{"dataset": "phrases spoken by 400 fixed synthetic voices", "activation": "gelu_tanh", "optimizer": "cautious_adamw", "beta1": 0.9, "weight_decay": 0.5}
Rows from block 4 of a small CTC audio transcriber, named by matrix and row number. Rows with one number belong to one neuron. Each number is 128 + 24 x the weight over its row's rms, rounded and kept within 0 to 255. All counts start at 0.
Before each neuron's rows are labels from the 100 clips, of 14976, where the neuron reaches its highest value: "peak on" is the class under the peak. Only what is clearly more common there than usual is listed. The data: phrases spoken by 400 fixed synthetic voices. In brackets: how many of the 100, against the usual share in percent.
# fc1: MLP up (model.blocks.4.mlp.fc1.weight, 1536x256), inputs 64-127
# fc2: MLP down (model.blocks.4.mlp.fc2.weight, 256x1536, transposed), outputs 64-127

peak on: /w/ (99 vs 0.9)
fc1.587 [127 114  85 115 174 143 118 172 121  84 111 138 116 137 171 136 166 113 128 115 160 147 137 148 166  99 134 166  79 121 109 137 127 106 111 151 103 111 129 148 113 117  88 125 140 148 161 133 185 132 161 135 151 129 165 146 118 129 120  74 103 131 162 154]
fc2.587 [130  97 116 121 132 126 125 192  93 108 111 155 115 119 167 146 179  93 139 130 173 135 161 129 136 128 111 177 114 134  89 121 122 111  86 147 104 124 131 170  89 149  85 140 125 151 125 161 146 118 167 132 162 121 136 176 121 123 126  98  87 123 171 165]

peak on: /ɪ/ (75 vs 2.8)
fc1.337 [142 133 156 151 159 119 140 143 149 129  81 121 184 178 148 155 126  94 107 140 151 105 170 112 117 107 113 164 106 143 121 114 159 118 139 128 144 151 116 107 149 160 144 179 150 133 154 109 139 151 139 119 129  97 134 102  90  70 115 108 135 149 122 135]
fc2.337 [129 144 138  98 119 123 131 118 111 101  93 141  70 135 132  80 149  86  74 140 113 112 136 113 101 141 168 136  70 152 132 143 140 122 130 111 136 139 129  90 116 161 150 100 128 146 121 133  95 121 128 147 143 115 168 142 110 151 138 116 148 122 187 127]

peak on: /w/ (75 vs 0.9)
fc1.575 [131 140 117 134 171 161 119 138 110 144 119 128 108 104 114 136 148 123 135  74 145 131 147 138 149 104 105 159 144 129 110 147  91 124 125 127 145  82  83 170 112 108 162 166 118 144 119 133  90 161 138 124  96 149 131 104  97 124 160 132 122 144 140 107]
fc2.575 [150 177 144  76 128 126 132 107 156 138 105 139 123 117 134  68 123 140 148 130 126 119 136 112 129 114 172 122 123 178 174  77 149 133  81 117 112  98 154 115 120 104  99 136 129 130 145 148  89 139  84 184 149 105 171 110  99 142 123  85 152 123 126 104]

peak on: /ɹ/ (87 vs 2.3)
fc1.414 [115 128 149 105 156 128 126 150 119 113 107 143  93 142 169 153 107  82 161 135 162 159 111 138 122  95 109 143 113 106 142 161  81  93 145 142  92 136 130 125 129 132  86 106 139 171 170 149 160 141 122 139 144 118 123 125 118 144 129 151 150 145 162 114]
fc2.414 [151 173 105 145 117 113 121 142 184 117 121 135 130 146 154 137 136 146 109 119 177 136 128 138 106 104 128  93 130 152 125 120 118 117 136 177 130  99 103  72 147 154 158 117 125 173 116 149 184 158 143  54 140 142  91 130 120 152 157 126 134 103 110 122]

peak on: /w/ (86 vs 0.9)
fc1.379 [126 115  93 126 162 127 111 160 139 121 113 135  79 127 140 117 140  85 120 122 181 145 125 121 159 136 157 134  78 140 127 152 144  99 108 135 123 101 124 171 131 143 145 156 153 138 127 155 146 129 147 137 154 143 160 149 137 119  98  71 110 118 167 122]
fc2.379 [106  86 117 135 135 142 121 146  82 105 103 146 120  97 148 183 175 100 113 152 159 137 132 114 135 139 100 168 120 130 123 127 106  98  80 149 109 118 101 178  90 114 123  98 105 101 109 130 141 117 132 146 143 150 165 123 142 109 129 114 142 160 171  87]

peak on: /ɛ/ (53 vs 2.6); /ə/ (45 vs 1.1)
fc1.134 [112 100 124 122 120 110 118 135 127 112 155 120 104 108 138 130 127 105 126 118 135 153 125 112 161 117 111  97 159 166 132 144 148 127 131 109 122 118 176 135 112 128  94 140 135 167 114 107 154 122 123 154 131  97 113  95  81 147 135 112 133  71 137 107]
fc2.134 [112 165 137 114 113 130 127 158 170 151 106 147 140  98 121 123 141 113 153 120 105 135 118 124 126 122 105 140 125 140 179 110 156 116 134 150 135 140 120 118 213 166 102  88 127 169 167 185 109 142 144 132 143 105 100 135 160 176 178 138  90 114 130 145]

peak on: /ʒ/ (69 vs 0.1)
fc1.185 [112 132 135 128 136 120  80 131  78 103 107 106 137 136  82 127 137 128 120  98 120 108 145 106 142 133 164 144 142 137  55 127 114 128 145  94 159 119 193 151 145 132 126 151 113 137 164 173 118 119 146 106 157 101 134 149 143 139 143 118 149 116 140 176]
fc2.185 [119 149 119 128 107 123 124 127 142 133 145 153 120 156 147 121 106 129 139 119 109 133 124 135 114 119 148 137  93 169 121  96 113 133 106 137 131 148 131 103 127 109 136 153 122 153 126 126 110 134  89  98 131 121 171 144 120 102  65  97 114 136 106 127]

peak on: /ʒ/ (88 vs 0.1)
fc1.298 [126 139 136  86 153 111 117 155  70 129 127 187 133  97 128  99 134 149 113 112 126 143 130 134 145 140 141 133 112 132 113 113 117 161 128 117  88 134 134 141 106 104 123 101 143 138 154 109 156 122 147 169 135 102 134 167 136 176 119 147 124 133 159 165]
fc2.298 [141 136 103 111 148 121 100 111 167 122 146 112  97 152 153 125 105 133  95 156 131 106 103  87 137  96 137 124 130 123 154 114 113 132 112 156 104  61 135 158 126 120 133 124  75  94  96 136  99 180 140 129 152 111 132 150  78 122 169 125 164 127 103 126]

peak on: /ɛ/ (89 vs 2.6)
fc1.704 [102 137 145 111 127 154 113 159 110 106  95 119 115 116 166 124 133 157 164 112 143 141 123 115 152 134 125 137 103  91 115 157 147 113 152 116  93 128 156 142 164  87  83 101 125 154 175 182 148 127 142 144 128 140 119 137 121 140 145 150  88 144 145 171]
fc2.704 [158 165 138 101 101 155 151 149 150 169 125 145 106 138 121 124 142 113 166 120 124 115 123  95  90 101 165 121 154  97  99 160 164 151  98 136 153 161 105 124 111 102 138 115 145 137 115 145 113 161 152 104  98 147  72 131  80 140  82  90 117 104 140 130]

peak on: /ɪ/ (50 vs 2.8); /z/ (44 vs 0.7)
fc1.75 [154 142  79 148 141  99  75 185  85 131  94 144 129 115 129 141 160 148 125 149 151 148 142  91 158 115 167 117 114 137 119 151 124 104 143 119 114 105 121 149 159  91 111 152 119 161 164 109 141  80 157 126 118 105 166 161 129 134 101 115  89 148 169 163]
fc2.75 [124 139 102 145 164  89 103 167 133 153 142 120 114 108 138 121 151 108 110 126  83 154 145 126 164 113  94 128 118 144 115 112  88 118 116 116 112 148  97 114 153 103 127 157 116 163 112 166 131 128 146 110 173  86 163 155  87 101 104 125  93 142 134 124]

peak on: /ɛ/ (65 vs 2.6)
fc1.744 [ 91 122 155 119 136 142 114 112  87 130 142 169 138 160 102 140 133 131 131 146 174 110 120 124 132 113 151 162 105 145  81 146 148 120 171 100 122 143 141 136 151 120  80 118 125 128 183 111 126  94 145 161 115 175 102 147 105 127 143 142 126 107 118 152]
fc2.744 [ 79 110 151 117 123 129 133 118 122 133 192 129 140 167 137 141 102 113 154 130 143 104 128 127 108 106 121 118 101 114 144 126 133 159 146 166 109 127 144 119 118  83 157 129 143  87 132 101 142 150 100 148 111 105 137 126 100 128 137 112 119 105 123 111]

peak on: /ɛ/ (46 vs 2.6); /l/ (33 vs 2.5)
fc1.163 [138 129 126  78 140 156 102 131 127 122 116 142 122 134 134 163 156  81 131 105 147 136 131 102 140 123 132 144 131  87 131 141 115 125 162 129  91 112 165 133 135  96  66  68 115 124 133 125 131 144 149 150 156 146 127 161 120 149  94 149 114 139 140 143]
fc2.163 [120 125 140 176  89 137 116 123 143 157 129 155 102 150 126 117 152 105 158 135 156 131 135 107 105 102 143 117 153  75 113  99 102 136 128 115  97 193 125  98 127 117 124 107 126 108 112 134 147 151 168 127  76 120 106 116  90 150 143 135 125 131 122 142]

peak on: /ɛ/ (68 vs 2.6)
fc1.178 [120 116 141 110 131 156 110 145 124 100 115 159 110 111 146 120 153 139 150 136 174 122 135 131 131 119  96 177 112  97  64 142 119 110 163 143 114 105 162 124 126 115 125 141  78 131 149 128 130 118 163 149 147 111 119 140 159 150 109 171 147 136 142 130]
fc2.178 [174 122 129 116  89 110 143 138  95  99 166 143 109 113 117 134 148 139 128 172 137 110  96 108 102 106 128  94  58 187 144 145 127 130  96 127 148 140 130 128  78 161 146 154 132 153 113 129 122 111 108 146 116 141 127 106 101 106 146 100 132  88 118 134]

peak on: /ʒ/ (74 vs 0.1)
fc1.580 [138 123 141 120 166 143 102 127 112 113 110 108 161 146 130 120 166 100  97 129 144 144 149  98 134  94 164 109 123 137 111 133 137 142 167 149  98  73 134 135 155 148 151 128  94 118 138 150 169 106 149 133 135 115 115 137 139 108  98 119  91 121 149 176]
fc2.580 [120 148 158 122 134 110  68 128 152 115 158 142 119 152 139 124  76 119 121 126 128 113 143 110 137  86 125 150 131 193  83 130  91 147 132 154 101  90 118 126 104  94 112 159 134 169 107 111 120 123 122  74 130 116 138 138 113 103 168 113 141 115 115 155]

peak on: /ʒ/ (31 vs 0.1)
fc1.493 [120 177 128 146 109  88 112 152 139 141 120 120 132 141 123  71 138 131 147 101 116 102 137 147 133 142 130 109  96 142 109 114 134 158 118 126 106 154 163 112 127 128 164 135 148 116 136 142 132 106 147 125 152 106  89 128 130 141 147 122 116 119 145 118]
fc2.493 [113 111 128 141 179 146 113 122 146 111 136 101 110 140 129 147 137 149 134 117 178 116 135 116 149 105 166 123 115 121 138 126 121 102 103 147 117  74 159 172 125 147 141 147 116 133 122  93 107 162 110 129  98 134 161 102 136 124  90  68 152 114 107 127]

peak on: /ɛ/ (27 vs 2.6)
fc1.15 [130 137 181 110 154 121 132 127 153  92  84 162 150 149 121 141  89 129 139 140 184 146 142 121 114 144 144 117  86 167  95 144 118  88 111 133 103 127 117  79 161 136  90 138 138 146 131 161 153 129 130 117 140 145 129 142 147 160 149 114 116 142 161  98]
fc2.15 [130 113 111 135 128 124 155 138 142 141 159 133 112 115 108  62 156 131 119 127  96  99 122 110 120 107 144  78 169  74 155 103 187 144 141 120 144 104 145 170 124 136 140 136 139 111  72  85 113 117 122 115 123 113  99 102 108 134 138 124 155 111 136 129]

peak on: /ʒ/ (88 vs 0.1)
fc1.349 [123 125  69 143 158 123  73 133  92 154 128 154 194 129 125 117 153 124 110 149 154 136 119 137 147  90 132 120 124 118 131 138 116 156 167 150 107 109 175 112 120 129 141 133 126 115  99 142 116 144 136 160 148 107 101 139  78 158 118 108 120 112 152 129]
fc2.349 [108 158 112  98 144  82 109 136 141 122 151 170 150 121 146 131 119 139 108 143 166 125 128 134 146 120 128 118 126 161 130 154  98 167 144 156 110  83  95 173 126 107 126 125 148 144 110 154 168 128 102 141 132 133 141 113  96 137  97 125 150 120  94 135]

peak on: /ʒ/ (97 vs 0.1)
fc1.238 [135 128 133  73 139 170 113 147 119 108 120 137 115 138 106 116 152 138 102 109 161 142 126 125 161 120 105 109  87 126 137 148  91 124 130 142 107 108 131 148 137 114 125 146 156 146 161 136 112 142 160 134 160 119 121 187 129 146 137 112  98  94 145 174]
fc2.238 [ 94 171 144 139 124 153 134 146 147 118 107 163 123 106 147 105 127 128 112 144 147 145 109 104 132 106 123 138 122 182  83 131  62 145 118 162 101 126 120 139 114  87 128 102 133 120  85 138 110 170 127 105 136 122 121 153 129 138 128 115 115 134 148 160]

peak on: /w/ (92 vs 0.9)
fc1.140 [139 118 109 124 155 133 116 150 145  83 118 124 143 132 154 105 162 131 130 102 134 146 142 157 179  96 140 133  81 132 119 121 155 139 107 145 143 116 136 137 132 146 111 122 139 139 129  97 139 135 135 136  82 142 141 113 124 130 151 128 106 131 144 131]
fc2.140 [132 108 103  92 131 124 100 169 116 107 141 135 109 140 164 168 166 115 138 155 155 110 122 143 155 116  95 118 112 150  86 121 105 102  79 171 107  90 139 140 122  89  88 140  94 120 142 108 143 121 132 130 172 124 136 141 152 141 112 118 105 126 160 119]

peak on: /ɹ/ (43 vs 2.3)
fc1.542 [103 131 117 113 124 111 135 139 168 115 108 162  95 153 147 112 113  89 131 108 124 142 175 120 101 143 125 139  91 147 141 152 127 125 113 163 126 116 117 115 132 164 132 120 151 131 173 156 124 138 126 110 155 143 138 120  91 146 134  56 151 104 145 118]
fc2.542 [153 114 119 161 130  97  98 109 116 127 189 116 147 117 158 115  97 127 145 104 137 142 127 139 107  90 136  63  99 162 100 109 138 125 106  48 123 165 136  89 121 127 172 130 116 154 127 136 123 113 121  93 123 154  94 118 106 138 154 128 124 127 108 144]

peak on: /w/ (31 vs 0.9)
fc1.341 [ 95 132 117 177 183 123 117 167  69 105 142 160  61 126 132 122 123  80 121 127 151 131 122 165 126 136 128 122  88 125  98 142 140  57 155 142 141 179 101 146 119 139 117 145 141 185 166  93 159  95 152 114 127 128 194 134 107 133 135 119 113 111 148 134]
fc2.341 [119 107  87 102 128 137 120  84 175 112 143 124 121 114 112  83  84 131 134 167 142 154 127 124 104 123 132  97  63 132 142 122 123 138 142  88 101 100 133 101 136 125 150 110 158  86  85  84 120 111 127 109  95 116 169  93 114 128 144 120 136 166 107 109]

peak on: /ɛ/ (77 vs 2.6)
fc1.597 [168 115 108 108 140 127 111 141 133 127 123 134 158 114 165  98 141 101 156 136 124 155 119 135 154 170 176 128  90  99 142 131 156 151 134  89  78 108 155 146 126 118 112  96 118 144 114 146 152 161 211 145 161 113 134 181 134 116  90 123  87 151 153 126]
fc2.597 [ 79 125 161 148 149  73  97 105  95 116 127 127  93 142 148 109 125 157 147 139 163 143 153 131 124 120  78 113 112 113 108  96 126 167 124 138 141 153 136 124 115 112 118 161 126 110 121 115 137 158 135 114 122 112 126 102  91 122 131 130 177 121  65 104]